Rows from block 5 of the encoder, named by matrix and row number. Rows with one number belong to one neuron. Each number is 500 + 25 x the weight over its row's rms, rounded and kept within 0 to 999. All counts start at 0. Numbers have three digits each. After the name is the row's rms in percent of the matrix's.
# fc1: MLP up (encoder.blocks.5.mlp.fc1.weight, 512x256), inputs 0-85
# fc2: MLP down (encoder.blocks.5.mlp.fc2.weight, 256x512, transposed), outputs 0-85
fc1.237 136:488474503531504467518508472542483463524502512456490538517520517496521468456538509515474504485483503493480449491500491496505468501440471499487531493474468505526494505510433496474478483524475508505476512475522515487508467522541454467467483498501474534540516506
fc2.237 130:489501486515540483505542487518487503532510483468520535508501513466477485452506546487506484515486525488514446458499509529471483493452498507492515510479482489506483515538452515505469487479516478522486524452471536492516487484539433464490508469525487504504522495
fc1.238 027:476510494468552496484520526504502533508508503485456511516531475468509509494471490523507497507540496494517488517547501475492462492478506501446488498521503445527442510472485523507480463511478470487490501542521518486499513469511469496505532513507483512480464483
fc2.238 036:527500499504503501518485470520506477525487543524529551481483473520494495500526473483390496478480509521493515473500487561489482480481505507513478483487517534489539493501500530478518518527535515474482476518424503530483513531478511492469506550485532483514506513
fc1.239 032:503490589519480482488482458515580514517523519552447475505493474538530514528477517469525476544482550491501459501518487502504501545504515545529508493527494516509499512504491500497513489492507476491493526492481453478489482482518527538476497477477505482517506500
fc2.239 032:480473537515524541502527463508475516494492454487475458506489502484457516483536481546472474488475515546497512504505521515506512498521522482498528485485478473467496549492511459512518498445527511506513539510497518479489489506502506488491475520463450493547464528
fc1.240 024:450503518439481480484525486499471518526509495535493489524500464522535439467516507505440488488508505536501557488477451457487501508510539483480532494508502487508491515510490501508512529468490504467500483508531516524508508470476477476528515477488519523490467470
fc2.240 028:474539515505499511494486500500494515490482434477477504519509499495495476479502529519503460491477484545480499516497509552515525545506471474502470488453509500512477522459530491519541509451525512520496511499506494464496486495513497502495464530514512489482434493
fc1.241 031:479486439508508477507525449516463503540552517502510465483481513483472518530535509529513477515499532468530496535531538506538509485483485515538466456501509545492465484472466514477498480524500499526498521521450518510515524521487512535493523476512476491508532496
fc2.241 042:508487527491474508495445545516493502457467502524522545497527496509492494497486491514475511504511506511515512464514449488482485505499502503504499518507497462486521513521511464517509545484482494484491489457514472520516468465471509490518474516546507548498513494
fc1.242 086:514463512496527486507538476511568487520460472512476536482466481490489484522538493498455506469520491511475447435506541542497504542506466488511513498514470513509472554521508495491525515487536526532542534532511543508514466457505488508510447485488531541486468481
fc2.242 083:527520538473533525497466516436496479514526477505506487462486537524473490512483479502496461481512557503494488513528475520478498510545475473533507516492525509538458480512461501500489493487439497508526547526489478481490502499526506506559490526473495512487491541
fc1.243 024:530469551516513486510499489526479513483435490536499522531495460498516487473492529482511512466487465506477516463524522514481499537512523522530540494499509487503491486487454457491507582502522471473496513511455480494519493495524505436528481528526483517468460510
fc2.243 028:501487509492470536452481505543487488465508494523544518504485513493498482500530500514521480503503511512512512478496473542488499514481458482487479489476481492504512497497522497505520493475525477505520516504523504515493486496540450514517475504512468497465478521
fc1.244 019:451523535507476513452483501510525478500500533429494550494508487471486500511492544512464461495498501465497524490484456472501492550511533501477512443455488476524487481529494531500483521452466495519529511504526486510504525467530508491529518450533497493524497473
fc2.244 026:485500520459484520488486498498509491482505420513497492499514507508514503459502492506534490516452531523449515495497485528542529497476465462498490498468513521511497495463525484531552510466531505495497554489475491493511489491472512512494475501525481445473462522
fc1.245 207:520486509471528473476481535490474505505512461526532506514487490478530483474515517523492494526496529469530470542530512466507500524516483539518454493542475525491534518529474486540497460520498469490510479501532465456486493500497488540527509506525498513488515479
fc2.245 203:482517467509546512510487488480511463502482538536476533478489498510530485504471485500502521460497501493526485481510479446513493492488482518523458483530469546484506480506505493499503490520502518448518513521481484503519462517465508502464495532539484481485532522
fc1.246 021:506482565506481474529523518547500495513516545552495504494521481500474539513478512472507513540514515521503488455490512533479460512496493495524496524478470482510503490486530515537483521544452495492461505536522467557536510479512509506517504483525523527459477490
fc2.246 029:502521489491482527485549505454492517486519471493522498524479515557524541473541531509468517491454483514528498512535508448545502536488502531486479452473522493486495466534471493494517521490517510474545513495512511519488492564507524536516494486483492480519500547
fc1.247 044:527482482486462513499495481499489478484520479480525521500492449481531502524435498467546484510473534501534528482507465463459523501543509500496515499510494497490475477493504474485500524469530484531512472496538534468481501510536534485505491521464496499497491542
fc2.247 039:468521474463469532471495469507496510531483494478540494496513488523481496496500493496498480489486548493504483520515493488496509487470454508494490461511492524484529516460511472553499509475505479489491518530490497480524500501533543476520541515538524479488508516
fc1.248 139:516505506519457508499519492510507481498513503528489512494506466513523537528461508506462512466506483468482501522538511491583499499464499474539504517488470483524465511534475483500496509501487480495507486461518466520497479469515492455487520502482496492481480562
fc2.248 145:536471521481484501475511513543526479503522464507518502476519442503527481542509512505454515491505510499475553558526484505543570497465546471531513538485492460502499462529521477539504496520471467480519511443539507472501507478483522513529498520478529490492445525
fc1.249 034:541491490487513528441499508488514544465489583472496490486466498509468465528544493478465541538541515486480529494545507539537481513509489495483506505504516469502534483506473523511453503473498484528501489500491515513503462464467465477467505560490495525480515489
fc2.249 043:460511504490477469511497509514527475537491432544500497485522518519458508506457488583490487496494493507519513502498477474518526493492540483520504473503478522497486511495471502469527534507489486474537496490507467429498520530521513492522492486515499512493475526
fc1.250 027:511513472472528500504504476520467532564506546500503505477503514478426466531489520528454509489511532507532537501502514515482457499492522463500475485506498460485476479461525547515506511506482481504508508516482530479490498491477481541494520502520436503517482452
fc2.250 035:477507537486514533518474497526508467468494484520491487505541476530535528506530468484500541518522476510503455483540474490584529488494487516455522476513492518479492515523454477516489538501513493525500500477455496504482464488501488475501482519487544522486526516
fc1.251 066:523500521472513541472502520479461471513450531487515495501525510509530505508494464509528500510516503512501541497490469490508488492477523520447501515525531480479551479471482504480499496482539539505460480549489522491448519464495484516517524504462494503532459496
fc2.251 070:511482488512522499463515530507459491466494554481556526453504509534505526552498438515517468489502497506516532523494485519494472505464519492529462528552492483522507466541478485480514526426510517542478506519497548505528519492516511512477477482508536478487487512
fc1.252 169:516522507471480543489489521508481523479531487516485518531510477527501494513472491489482493487569501476493554497453487503512531516487494484496476515477512482466495419493510483477533522526511511507531470510476478554514516541488472427476451481502504506513501529
fc2.252 167:506475494478555486516482508506461499480473524507497508551537528475460518471509526456516496475471481485511529508455498518525485485473499559445523521528528494507508509513518504501469542510542532532547485522498468511444497505503522476479527512500486523553478499
fc1.253 080:523521481481473515519505491486481475507519495500515500485518522507458484480532465484494502530482493468495472450472555509492442480521522453481473514493501512500469498503453494539522436487502540496456499493475530512523482485491483476500518487502480546532557543
fc2.253 079:513445524518473501491507509526469469474492462493513509481502488540505499524524502466506479496463479442496490493527483558518508520511521470488522548511499528539498475491466460521534510527488476478483527497530504471474502500510480525512486482502467490535458484
fc1.254 075:478492553504460510466522547454485510466481483482511525494523525511518467471501498498488504534514526494525512498495572512491516480493519483473531502530488480484502528508526463502508536499482490526506528503514526506535457504439508549515530557500505465474479500
fc2.254 071:495530531527485543457526544514483497480438486544460510518480489498491504521519468473509458519522537483520525489501487498463522538539478464478489437453504473488491452482505523512499504473499507485536547511513492479485463535537430494598489492522463517485521500
fc1.255 191:459508458488515497515507475477482515512496477466508482431554456481468518505460513527533519511529491537529510527503481496471523538518516534480504512451474507498495459477485544480498520412474496519499505502466499501516561475429539545480475477508539494515527501
fc2.255 226:509517531534489477493511509496463486512482533552506507489441519472519482513538508482527495500475504520527512451486512481550505480494503471502476497507544490527525532485512478536500496557491495464498519517506506528513490472513465491480528492479502450490508504
fc1.256 031:458493532537525461526489515481504508492515444505501486484490435451486472477492467495527488501454499495482478511460551485501490494457528493475519466478507478525529484477449475505501488488520508474507482521515492483472533504509463529515482518504505491483517500
fc2.256 032:513559480474529505444504515534558497460505456523493504502463482510523470499515489515498500544514495497498485443534483529501473524483488511533507504471496475487516504511495488563506514509531510495480534486521484527516504490476510470548469550502444504431500545
fc1.257 125:498489487467479511472499506496538519470495509516513520535488502496478505481490504489505474455496527554522499522497472500531482499495494495498498460525459557497478456478502542478542519516544510495533479491482489517440487515516496495500508446474503472473483497
fc2.257 134:539497494524484503537495461504514451516519480495475482517508514519504492490505479513488509522485474450463511461492491460517511522515527483510496564515556513512529496512522502524507492521513494503471506467542499483547555500492525439466460507450479499546502477
fc1.258 043:477498503489543513514436533504476502510508499469465470508473488474473512505466484519483497500513526493535489508494493488519522497456464453424492503483480519449525471461490511519537495510489481492525470523491463518514453505542541494501543492469528470496469493
fc2.258 044:477472517505483510545459477445460491479497477520510490497459481511481461516525511486525488484473553530482506520515496540506491520517482517460476501453508476518516541498482474555511536471510505474548494506507520521438458510517486511520543486484501468505498520
fc1.259 033:509517506465496531484462499493521535514519492514492525478511483544482476505520514532484481541499511456490516517495457506507491522478488480473530521496510466505505521519502505501513476467492557518531508463490521469535527508498533560503547525530471503485552514
fc2.259 037:502484494491502506528507513520526517516491455497467513519519464511488496491477508467483485505485514488508490474500538516490477503526512497492466500507505452502478511475517467533495519475531532534503503560526481521464494514532458543504487497501510508413468527
fc1.260 067:472461514505494514470513479519481515494502517525521512470499517483504488524512452463527482484498541505480480531478492464440522507496518494485542552489478492547495464531505494479459512506515515462515499506458506460515535514509545530489499501508478536523500538
fc2.260 066:485518496490515513573508496462493446540487506522521516509498522507460505509543492507533485491479541502508513505513521537476482528497500514521515485449488501484492482452523510519500495440517545508521513485487551506509491478553457492519490490521476482530466478
fc1.261 107:505511575497515466487511435508500480482533521490539525534501506464523477515505488508498468452476515488510493490461464499539491504457460481502514539499522505477454511498519465491461513515453508522502535452511472495503489475529494482505517512499512525503492545
fc2.261 086:499495470518514503466481483519453498497542504509489502511489541498495474519497537517473510502483539497508522509479553507542503499516550503487459533512502462476431500530490460515478503486487494501497448520486530517487536498480497475441502514493548510506488487
fc1.262 041:573512510499495504445480453523476539512542573478555516514478511525482463520500507480478524522519489475504490477453487528512455480527523472536513545471515458530534459480473530516500504431461484482537502547486510501489487487471497473530502511483482519548501477
fc2.262 057:469523518486470495535501515483525519499521447515470440505538482466521504494470465518470529505488507509520491497525493495492525499478513497523479483520529521503461526542451464507498527555483492498493529489493445472504469505563534546505514493513514523477463553
fc1.263 092:524495511501477526517469516521466507491457465477500505524539530474557496499533463511478528495485508453496504529503484505532497502471519476528480552525551468510504483514502471474537574544527477490464450517518436461451512511478506510528529477486498515504498509
fc2.263 091:506501529495527491492448524458504470480473495502512481572500539467529489505507466543488506500503494543488469509521519493530528536516470524507488516504509484482480490494534529444534488463510524507520477506488457540464538518477481473507465463492493499507492507
fc1.264 020:554492550454440503523509464491472518516466499491517468508548541496490541512514470477481513475474491537476524513471509485488493474493503502481516494508501508495479511505517511473477494488534475498507509465465517525530499463462566512490517506482529466502520494
fc2.264 027:463489492518486570474493493502504489473527452510489505467453481484477495499500483521509449528490547534471478500488508512489506528489477515504532502451497498503473526499493490506526509437500484507514540511525478475475524565495493502538484523540461476478455546
fc1.265 051:490512500483474484516524473493521512485527526508504518506538552546490484519525440500518514493507530487542529515512487516524489497480502497498461475504433484504498531538453497500504519490490509514527499439482487512476469496468521502514469470534480492506506488
fc2.265 060:502501501471502551467477473512454496443473487516494523524524472493497496508516493479460463489466518515536512483503504475555564495482478496517532462526505488530511534454506510520540490453498518501496519506504492490525502492485545495486485481500542484515440507
fc1.266 019:488519517468525474483528469508530493454503506459514481484490485543514473490520509523506500565495467489457507528492460503508450530544507507491531473562510519528504533450486486473469496470494490486557487529505497545526499459525515485495481540479483528523521482
fc2.266 027:482489501495477530498480474458495501455488430492499480507530505481470480508530486484484499506504481513491500499477496528531531528491471502484520518482508530537479529424536474542517506424517501537503527514488497473487478495503492510520511521487477470505450547
fc1.267 051:535535514491458453474506501481462505508496533509549488507532525485554486505517560537485515485514494502524531504524514473529499494478510518484524506490512503477539454507482549474491474526515505486522513473502547493475478485457465491497532462474509518530484504
fc2.267 063:481444484456549518491491472516511539508522490539465492494468528491496491490456494516532508487500481497490531502466529505495518456493577497520502502502514491526496523468523523476509460488490517504500521513508494535522520473550479522532474521503539529479497474
fc1.268 148:501504483527502489479453511516515497460466495464495510558476495480531501550496553486496489466506541495537530516504514494480467515497520467499490522488492508512510465527537484521505522513520430482520469514501503499490516479557506478477476530492518514488478506
fc2.268 139:494514535498488504482464522534533504477492537481510481523502500458501483519497478517492491500508484488484533491503461473475498517505438443510477482464445499507484499528495488494546496522511486497504496483559482475456491478514493501537544511508495487495517530
fc1.269 074:465511534455506441520533490525501510506483477473516484473539501502529535457481535500511495488494546530513511526469532462548490472462505490500473518524534500529484484533475527494537535484508498471497530470485463474475444523447518462494491472516521485517486533
fc2.269 076:473491520474515504522514487476508529527506506488555499519495514484526507481478470485525532516508519537443489492491525515534497506516462444520460490527481473470473512493475505506542490516526497498485506456486430504516495495451517459519511473490496485470565544
fc1.270 026:509501505495495512534474500499454499492504483465535483485506528444485526455501485530538505520469514483470493520474488477536504474505499454437473514486532502523465488496468493479470530501478509477488528554465533477474484474525506552449516491446517565538507519
fc2.270 034:496506505500471512510465519509506475491506465514525531510481515471452449513547546489490486505504537514486508464484473526488501532462445416521537489492525490466484492451515490516546477491500465557547484521489454538438515490534476513506465495522485498482458499
fc1.271 043:540500512491495466457497499485496545506432547491508518536481486501545482485520461509516521495489482484470469517534496496483508518493491495491498493494528442554485510525475514513464482479490503529449511558534473513497491473508491467520513522484528548512468505
fc2.271 056:509516473507523455507513496501523517517545484546546480503498489516488508490485527523476486467512501517526513479476538524545487487475486484516501492509522527505533484468498530469515513556518500444521501493516502519497501521531503534518487492500494521494485503
fc1.272 120:487544512507500496477472506519427479479512464541485441493469492490542517512495541453515517518473511502487522479484480510504493492525486488513514489521456519484471496493482520481525461521545540474510542517515484433461493489481500486545479545498476517517502487
fc2.272 115:519477504498532521510477507516514465483479488500478483525492472506458485497499492493495469502481462497493497474493495484512501538517469512513480481464480539470494523487482506517486482518471487484470486537489500475430496461512451499506478466434523527540455495
fc1.273 035:484522548482478481446487497496521516555485524504501526527506521468561509492527492503529480494468466513467533512510521493499482495449539519499480496522505541489470494502497545512516460465500474529505514508466475540495488479534475524469531462462531565497507507
fc2.273 043:517512459501522472511510524466491522499502497522527509489469542476502534527477536525453508491522519490521478470471469513491496475523494462486504545474530499529514500497480518489487494558528540485476490515491517480503532540475525483495482469476518485462477469
fc1.274 101:523535524499510510502544518534494523511503509500481509512486523460525512533533500498471535506494522478469529483532490524505484524505486510472528491512608525502520492582478529510523487530505526492493506512483485511483529485516528478519514516511474491501517491
fc2.274 109:486500525454505475495525533474491543492512496501488497482523537504525484492487500490514499479494483505471523539503495507547474493525480485492473525491508489551485481521544525498535500533510539497545521522484497484500531480498472474534454483535471484458520492
fc1.275 125:484530452512493447500519523490464499518494459529490490482458513499487486500510513498514522508481552531477467480492524482527523524471499472504521535513486510509493493504469526510486507528525535531535519521518517508501470478522484418493508489537493521484428447
fc2.275 123:478504529511491471506507455482486486506497500517532490470483476496494531534480481513535490493502495508517473515492461496494510463487515471513498492486529513492536511496508513472581516530479499508544478501537460524515465503510482507495459466478483458478480535
fc1.276 028:527487512470492507432486454496495527510503582487527491457500520532452490540478484541511490499486505452501511473470470528497524486504503489504467501498530483488520477506459504524495492451486467510497483530512519474504458476491481485523488532464493530500519502
fc2.276 040:475517501513502474547479545517513496501504448541483466518516470495528521516487493477479514533491493524483505531533491476563500477485498450497531471530507484490470538478504505490525538557538496495512534483481502522497538534529510500515500518505515527529490496
fc1.277 032:507482517528463497494507493485547494493473464441540503528524486537535489529451464506484494502488485501483488557515488490447499502522528481497461497533506515473467520493509523504525513495500462479458497529514494504547459512516499532471471489526497492513496494
fc2.277 037:497510498479474497485510487493469500438504490532549532482487475483525517478552498537550513490484520548507500523485504506535505507512438498465538490476504478526537500481503489514516486468523502530526533524477515471482500543474522529510494470533476490468476499
fc1.278 086:522495522534520489487544517498463493503497519509483492521515528530520501520471534514516503490513508451517527527472517490481488500529485480519487476495532457544530507516516488522512504497489556532515497525509475484485519483481522468463494502512463503482489505
fc2.278 071:493507473529521479507495482462513536488494516523463514523504492518514520480483517492511530520503537486500493503482504539534456513482529515519492482468483526476536474489560502483533486446475505499491546523526458504542493533498455527515467514493493488507520482
fc1.279 028:512516484534445535476560469536529535488483493461509516570527488497462530537502512492540506522511467516495462518501534522464494487513490469536466476476524512466483475510444494491539508518539478526497518468491511540473469522515514459512491465492462501532479530
fc2.279 029:474478545440487467455482508514493539481524482524476504490519494463551526517526521530483520496490487500507497470483493497474507525495484480466536513500516474488535508411565473497533520451514527484538533518509501514485476483473501534468513477484486512504438511
fc1.280 114:494551468508487519494491470510520498496486531469496471534498487484458512489494529438515506494529541506477450478535481506466499497485502490528495482508528517489484481472497507550483510494463500459474543507445490488504494503525494514484478483482551472504535479
fc2.280 101:488468511464488469538481500522487474485497494505478505502534531513512491547516492490523485525507499504507492539500505480497469477503544491523494575496481504501508464462512485478538482534520517528499536467499513491502514464493542516460513485454464542503514523
fc1.281 038:550530508497450536476500464518462540506516558502528491507503515538525507480464549502487535491485468487502487475467473528497475487494518474516480517472517449504511458468496504535507481518495528493486517495530535548512452527456502539519495465502486457478466495
fc2.281 052:468533558414498490516492502483549472490529460478498468509504500470497514511501500495510510524480493520557514483496543492502502534499518489496487488501501496514471556523488476487503519507493478516523532545483473475493502519530551539481488511498530500501548515
fc1.282 044:565566500472514455427498469497497494513509566499507518496469518476533466455516498468487555486492463490520481481503483493510476491507543477507508535483545459470506496498500540520490516491458509484495504529495520549486486491486481513529538522468480545506460488
fc2.282 055:456515536485500490519537525449507548504532486514495476500505488460512477534462492532487500537518506462516526514486537528491475494476490492505481506515510500524496532511477497486431502502504483495489523518481466465533516528503524546511490462523511512515552509
fc1.283 144:480512461446470449508540501483498511504489549534512514538513468509495513445487547497481521492503506486506513500500498462472542500477531523500499508552496504508512489500539510505536540480485507522532484453495493528493532486523483527496515505543477486526515522
fc2.283 128:529533500472539469485535468468507465520520540520522527523491492533481532457504543548502472483532490554428499491545536502476507510504446558504485541491494492516553514498516516507493518473502469537464511503523489484510520496490459510520484511498470463472515480
fc1.284 229:481496526494509543520493527490528509499443436512512506486470527481483509526470506503501517512487493550480492479465511508468522514481490503506518505492513530481501487480528540483516481523465499481501495507515486461573516540498522458498510503526508526523504461
fc2.284 228:469475483493546555473501509520509497511494427549541489488505497490471487489514485442475460498482513528494483497499530440474526527481474527489505495511474561482507463498535495525505467508471484472513475515493519479518471507448512499454478514502524512523467478
fc1.285 103:509535518526519519525503504471491539517459548512508517534485513529510498495495529525479494493501473463538539463505517450477532499508491483500499524516508476474449510499494532513446482495481507506510488532502524486530547493489483525484484505508439485496494500
fc2.285 103:520553516480474552486549511516548510519449525520478518478496482490467521497499479501479489483511504532510502518495471488472533517496479493505549471465470464487494548534522550502482437497458501511513546496500480477504498487538486537572486467500494497488461446
fc1.286 069:491510522483521448490508503460495517514470514536498524492497537466529479496482517516490527495486485517498491486520515454510516446448486506497496491543527487449468495525496534476499489492514479460453523513521521478512512441500460503500519515453505538502470470
fc2.286 079:551504487570485473485510506535522465505520501461443508515493488516514517484516507478521512478496459465535541523506503497495461537548468545489517519495499504529519492470506484522521470518521462528517458515450513460509476521498490470537533493479513506493531445
fc1.287 042:478545493460536459520518482513514510529559517505454538509491494495527502499531485559466452488506491541479484487532499479465502488480477514474519482523505482517499509519497503492506516496498498497494520557461486479477512494561483484518525472515516550533487527
fc2.287 048:513520500525530484485484524457520469516466536474546489536520503472468514491513485486494523497532495454506495496536496522528471495474495529541467500522465502539483497503504516503506491504456497471475480488543512524475440484498538537507497471491493486497487525
fc1.288 039:512535506480474497447498477517484532496489550469532479486484508527503455514507513465506558519504485479496522474515509527555498504469533492503512524492507494496546457508496544551498483487479477507499491483505526526482456485464472528484503508458473523513497500
fc2.288 050:473522527496474510539481490515530506505519436522503470511520499476512547468473507512479510504496474524551505490524522492445501487544552508505502481486548501534466558518495485447557552523506506475525532520496471479484546482493500493529507482500510520504504516
fc1.289 031:509490504491565441522460490499467467517492513530485490475508485449463477510512518525479493500515467485547514489560518500509476486481497523526509463507502501490508491528492536509508520555521484474514513513462467481500546470536498453479503511498488554502522473
fc2.289 038:466509475526470471490520541511517499537482496512481524476491522512505523520534462522509517537473529492477492532479494485517536463509466543495480508531508481473512498476546527466491522482481465496486508510493522488515498500458465481534492428497501486521520508
fc1.290 089:520469475514492506517491519522503507513508483491547484510547495479530497491497538479503485490484530482508466512526515475469496484466521514498484484522535494461465509475520516487525547492517519475488525484476520487482477539512505536481504486498480505466475504
fc2.290 069:478479515482438500498538567502508512504489512502530510500528535487530515492564486485565496492473482528500509502473481498485521497518546491509520513493484474472460479400497520512491465488495532537510510486479499493475492531477500498495462484510459500529552480
fc1.291 029:456442477531530523526531515540477491484505494529517501524492472520475524506505481504520555506495494508537470523495518498516490491475522484489501471510484459482478533477529555496450529549495507492487517477529514500489525452490495503493530487547544504514479473
fc2.291 033:548490514490514493467476460482487459484412567506480520457522508491497467479498516510450455475510496473465529496509474525491516526501516502490505491506522541489542450494520486497527489468509489489494508484507518469530498493497492488509482553458492514508533517
fc1.292 024:503515485506483511512531501507492547488448532506513466516516504466483547468493515473451547520510546533497472459516484519454506529529518472473473494465537500471548504491505493512508491484543532485518522500513480501502459498495468466532507541495468506479535456
fc2.292 030:516468519494503529443536492500504479432492486534502524484460519503491471527500454522473493558503528518489479530527485517510469535529469515460521501510522486518470534466480498565526478465503496526484529518497500520478456503477544495513483522543483516492484500
fc1.293 118:461520488473478504491491515533483479455518507502472519483459506489496497507506497497517476475488490505488491500529534501454509451485510500536463492506509540490504478478451540490434483525514516512482500461516504504525441566495528534497487463472504477513482488
fc2.293 119:454555516440491509494481521467511483511509504516504482517442479488499500491504443506500494514552453514479484492498480506526489483525470453522477476495493491494533471489529532524529469463540524508491507515491480524490450516488485514536540472512465522455560519
fc1.294 027:474510481494497449479514471498476503533512542480483473502459533473502470515563495524471522521465489449484511499506542472513499482463517522510516493501506487446511526516521556502542465515500500487493492493476529488506496467520490500494512512482504522546491523
fc2.294 037:554529469509483504523473504522518512482492467519501501502531478505509493506446460469493527491504503529526483479497489507489495477539506492520525506473508511536502442493467484447476545477494464533492507525507479522510511484483453508535487459482477505480508455
fc1.295 160:477478485453494525544465495524511476466489473502512524505470496489515507521485454480498525454502536520518490481494499500489525506479513479513523560520490473483544521464470520484459492470536513495523464469458532530531467513472532520491478487504490502494513501
fc2.295 172:527550458481524507487463485507451521511503541501504505457460482504492453518503531472514443529496497502530509531504488487431524517504497510514509493508501505528506521512483523514453480470476485483475475538484467455515500458505473584480512516481513533477499501
fc1.296 038:485509503507488487546507522524498490492539529504492479458524428503509478518537497492464458495455523526549507489502502499435489489512518493506500472514496506532461523535508453500495519487472474462531510477501466533533502497541512489527475511504522525492503523
fc2.296 035:503486552459470516476549541494510580490463464489504512527482503478505530482476506488483525488507519508494498503523518488489503470507486471486494508517522443500549521481487520551517501483497495522511539518498473442502518482487514524537504472480474473476472495
fc1.297 013:463495506469510501486511482501534507543502499450527522502487453487501482472480489516494463479445529487482513443509439499447507453489520525495485514513515510534505552484489546467561503522493502498505514505477531486474463551510503561537491501525527475507465534
fc2.297 024:514498513474460540491508487531468477460501451521476514497489474503479502520518489522470491537488544505474489500512507548521512513527491462461501492478491483508513528451542456521542465478522484524513561515509492518495458575486471509509497495564481472460480525
fc1.298 036:516517506499452495493511493509497527504490544518504483500513500528501486458517521513503537497519533501517491544477504511485522499534512480508495540486517436467546461479517507479495508489456507485523512495516514501527498522480438500513472475522475490536538546
fc2.298 037:497513533454522475540508514466507503488531468505484508473501489525485470503477524497475467485445483513527546457516530476443494490500531549493517457470509510515477514516525485540523492480496508521484539543519469497518538527512532539506477509493502490476472495
fc1.299 041:494529498474506476444485509499488514536498501509465536548496502474528501510512515540496480488498519479518499502553525495493453495441490536441492462477537501485464536489508519474489467521494518507470522491480516518512531501499508528488542457470467528534461508
fc2.299 050:494523489516519471526523526481513542499499530463490522455520531503518485451491527481495520464520474527514477516470513534515508494496491494554499533520486473503537459506490519529479498498549498471476468537501521517494475479512481491523493524511540492467548486
fc1.300 045:494497561473510500462469519542530486501492474474497451490478464525503529507431474517484484488482459484500506509424499524518486500502449509507469532526484494516500523479563503459497472491516505550503541471499562519552498453504486498492469500525515540496539512
fc2.300 043:438488503489501514477496510489523543503516459503494527495524487521490493456527476477538491491515521495513459545557506493523450497483530544503512481504498477456507538525496516527551515479547525506468514488547465497498473509499480502502537483518466465524484550
fc1.301 015:461463529489470550515508480500506465519512501470500481517476503510492514522548532529491464481511508531516453472493517508470461484531472508528445463481527490528500469517475509488515551522520532480522503510483483503489509552439466457509481491506492485543528513
fc2.301 027:504522491494525550502509518501514510469464440451528524521500474488474466533472491525507464490499471513486495464498502505504541524476519454474530488477498508480488522459547498497528498448500511510472546467519478486504451495530500519468508484471518471502454507
fc1.302 102:492542490494541551493519491516464523491502482538492466470493476472451523498471507516485555461491498452513504482486475518490526508531488516500465519467515471501511473531527500426568489491469470464512519528535480502498502493490519474495463522494525500522490543
fc2.302 094:525511483516485517495489516513483542501486481536462471511549476527482524523510490445492526513518520563538488524513477486483553504517461501495516499521486487475486529455484544544505432496500499496475491525474507512519503515473521530511521483469484485498534475
fc1.303 045:464537497491521485503519516484518516506502488496464511514505521468534526491527503521468508496498482516508494493536518461499495454411506511463496491525527498498462522528507552505507483527526486455445531516516523491503511462518464517501546506449502565487498490
fc2.303 051:536511481487457473489472465555522445552492531488499517483531502506508475515472497449512546483526446465526499478475502518494488487497510548536524509477482470522539457515524538521513470499516481510466473523471485474503507490496499494480473516503493499471528496
fc1.304 162:551497516521518476510514523492497509462537493516484522516505504483519544531511515531507485501518500460468496511484525508507523481510451497525424465529509483549445555496472512518466498533451513540500501503567496475522504490524519502427486487511541488509527506
fc2.304 132:558531450487514532512462500497514454503528544460497507526501475521504496512547513522521480509488543516548457544515486495487491505494479494530510489489506532490487487498499465528485456478481544484538486531515479497521540513488524491471479535477490484492440539
fc1.305 200:514535525474509521524480483473459502477500492494467501506438511539478468476532532515490517512510562501530481541500459458525479511533496519488475473539478524525499520541512508505474530484543517455493512500518491505504537480543500497509551480489505481490521503
fc2.305 221:519498530511490476499489505543521513495507531474510496500521497492550526522487539527509534485509457443499537524533514489490528476480529493526513541511472475493482523525531515480518495505497508499512506519493499531466523435518459523466488507480489479495502489
fc1.306 110:520511502495505499523535503511504449522482508473570503518535503513545573493482489481475504463498507499465540515492490505540491491516476558516504441494553489475503525512492484460495533503484506515461544496452504498501479462494499467457495526526484452485470508
fc2.306 106:482485547448504484526475519507504558504516480496523487531525481553540530485506455489544484473508484501495504512495470514553474534503479501519476495509476473504537525493509495513542506481521502520539534520513499507502460482477532493463510521485478502459494527
fc1.307 032:540513472487532488506513483491483519523515508488464513463477514475472479497469496483469507504489498518502511479514520493515491488488497516524522493520494501461517465469499518527505521534480489466491467563526511483474518444491496497469532531492472536486482464
fc2.307 040:497489532540485461495454515502514474516468504513520479532499495551517492529535506543542516526526525480503457549520476484502516492490529509469479497544513479485505511507492500484513485448511481499492497475487488511513502500449433508534514477523508496517520545
fc1.308 036:523508508519480495474517478537484505505513549488509448490508505520504490476516521467503470518476511499481492478467502505516472525504502497532508547494519491442509463541499492502489528484462517444487477522508520563499486489483499487534495490463508504517489508
fc2.308 051:524525511489481499498492484484488536490521483539510483505469517518491504533495520513481544490521492510564477521501497508495505495500532500524484476514505485536460526469462497494524516489478493516522540509501454510509469545518520527490493528536526507468517501
fc1.309 056:485464527518497501451490486555528516462494500513471468479465488471496526517476540487478536514526518496508497545504511539524477513498500470478467509483519478489531482526519507504487522524443488464535528518518534504459521486542495461500474525497515513479465525
fc2.309 062:514461507474479530514499463530499479478493445509479523505506486470438525498517526473487483490532498500463500510485491508499530494481499472484534534496501490511513517476467485493517492484540483516528495479481545515437468563493494503521498520490517512527476509
fc1.310 044:469536488473551461507511507540470461539518507531483511488501511510474570512556487509438507496509501516508501492515522463487510505468507529468522472543479525476443481492531550483536528534489500463476545484478517479502504474505474520526491487491521498499501501
fc2.310 054:508458511543504520490505488510511461463471559469498516480475452499491465515492497483523512485473463510495519481524468497517455532533521513515498504474495510474496508530552526519481489483499488495530490490470528540466500496478504506499525499533529556493481462
fc1.311 050:478474520508502450488492552510485482534491503540465476519484514470484541514491521536490484492504499494508521500542527432520499485467513554484495467530526510496483476512480569499484489546501497490469501487467488489488492456526460507491514479483533541500487482
fc2.311 068:565522459519511514533468514496469471485453549516496537468484505513517462509516521505491499500514464469495490479445530531502522482492531489510480516506501507461516478523477507494556533478541494529492469528496523534484506508473479491552493499527492534529501478
fc1.312 157:517495509486474527494477552562488468486494490510494485499495466505529522533479504494472511503469524503502544498505486471513527514508488479465535542493532465476482502477489505460508546523518483465551504480463503514479500502521497471549472493523464573430523463
fc2.312 130:522474474468507491534440504519459490482473495462512519473483545507455489540474514503491507473478486509476484484545500425482546467476507495486511507583524520525486505531505485487494520546456487473502453488482516545512506508527529498512566461512507520538556473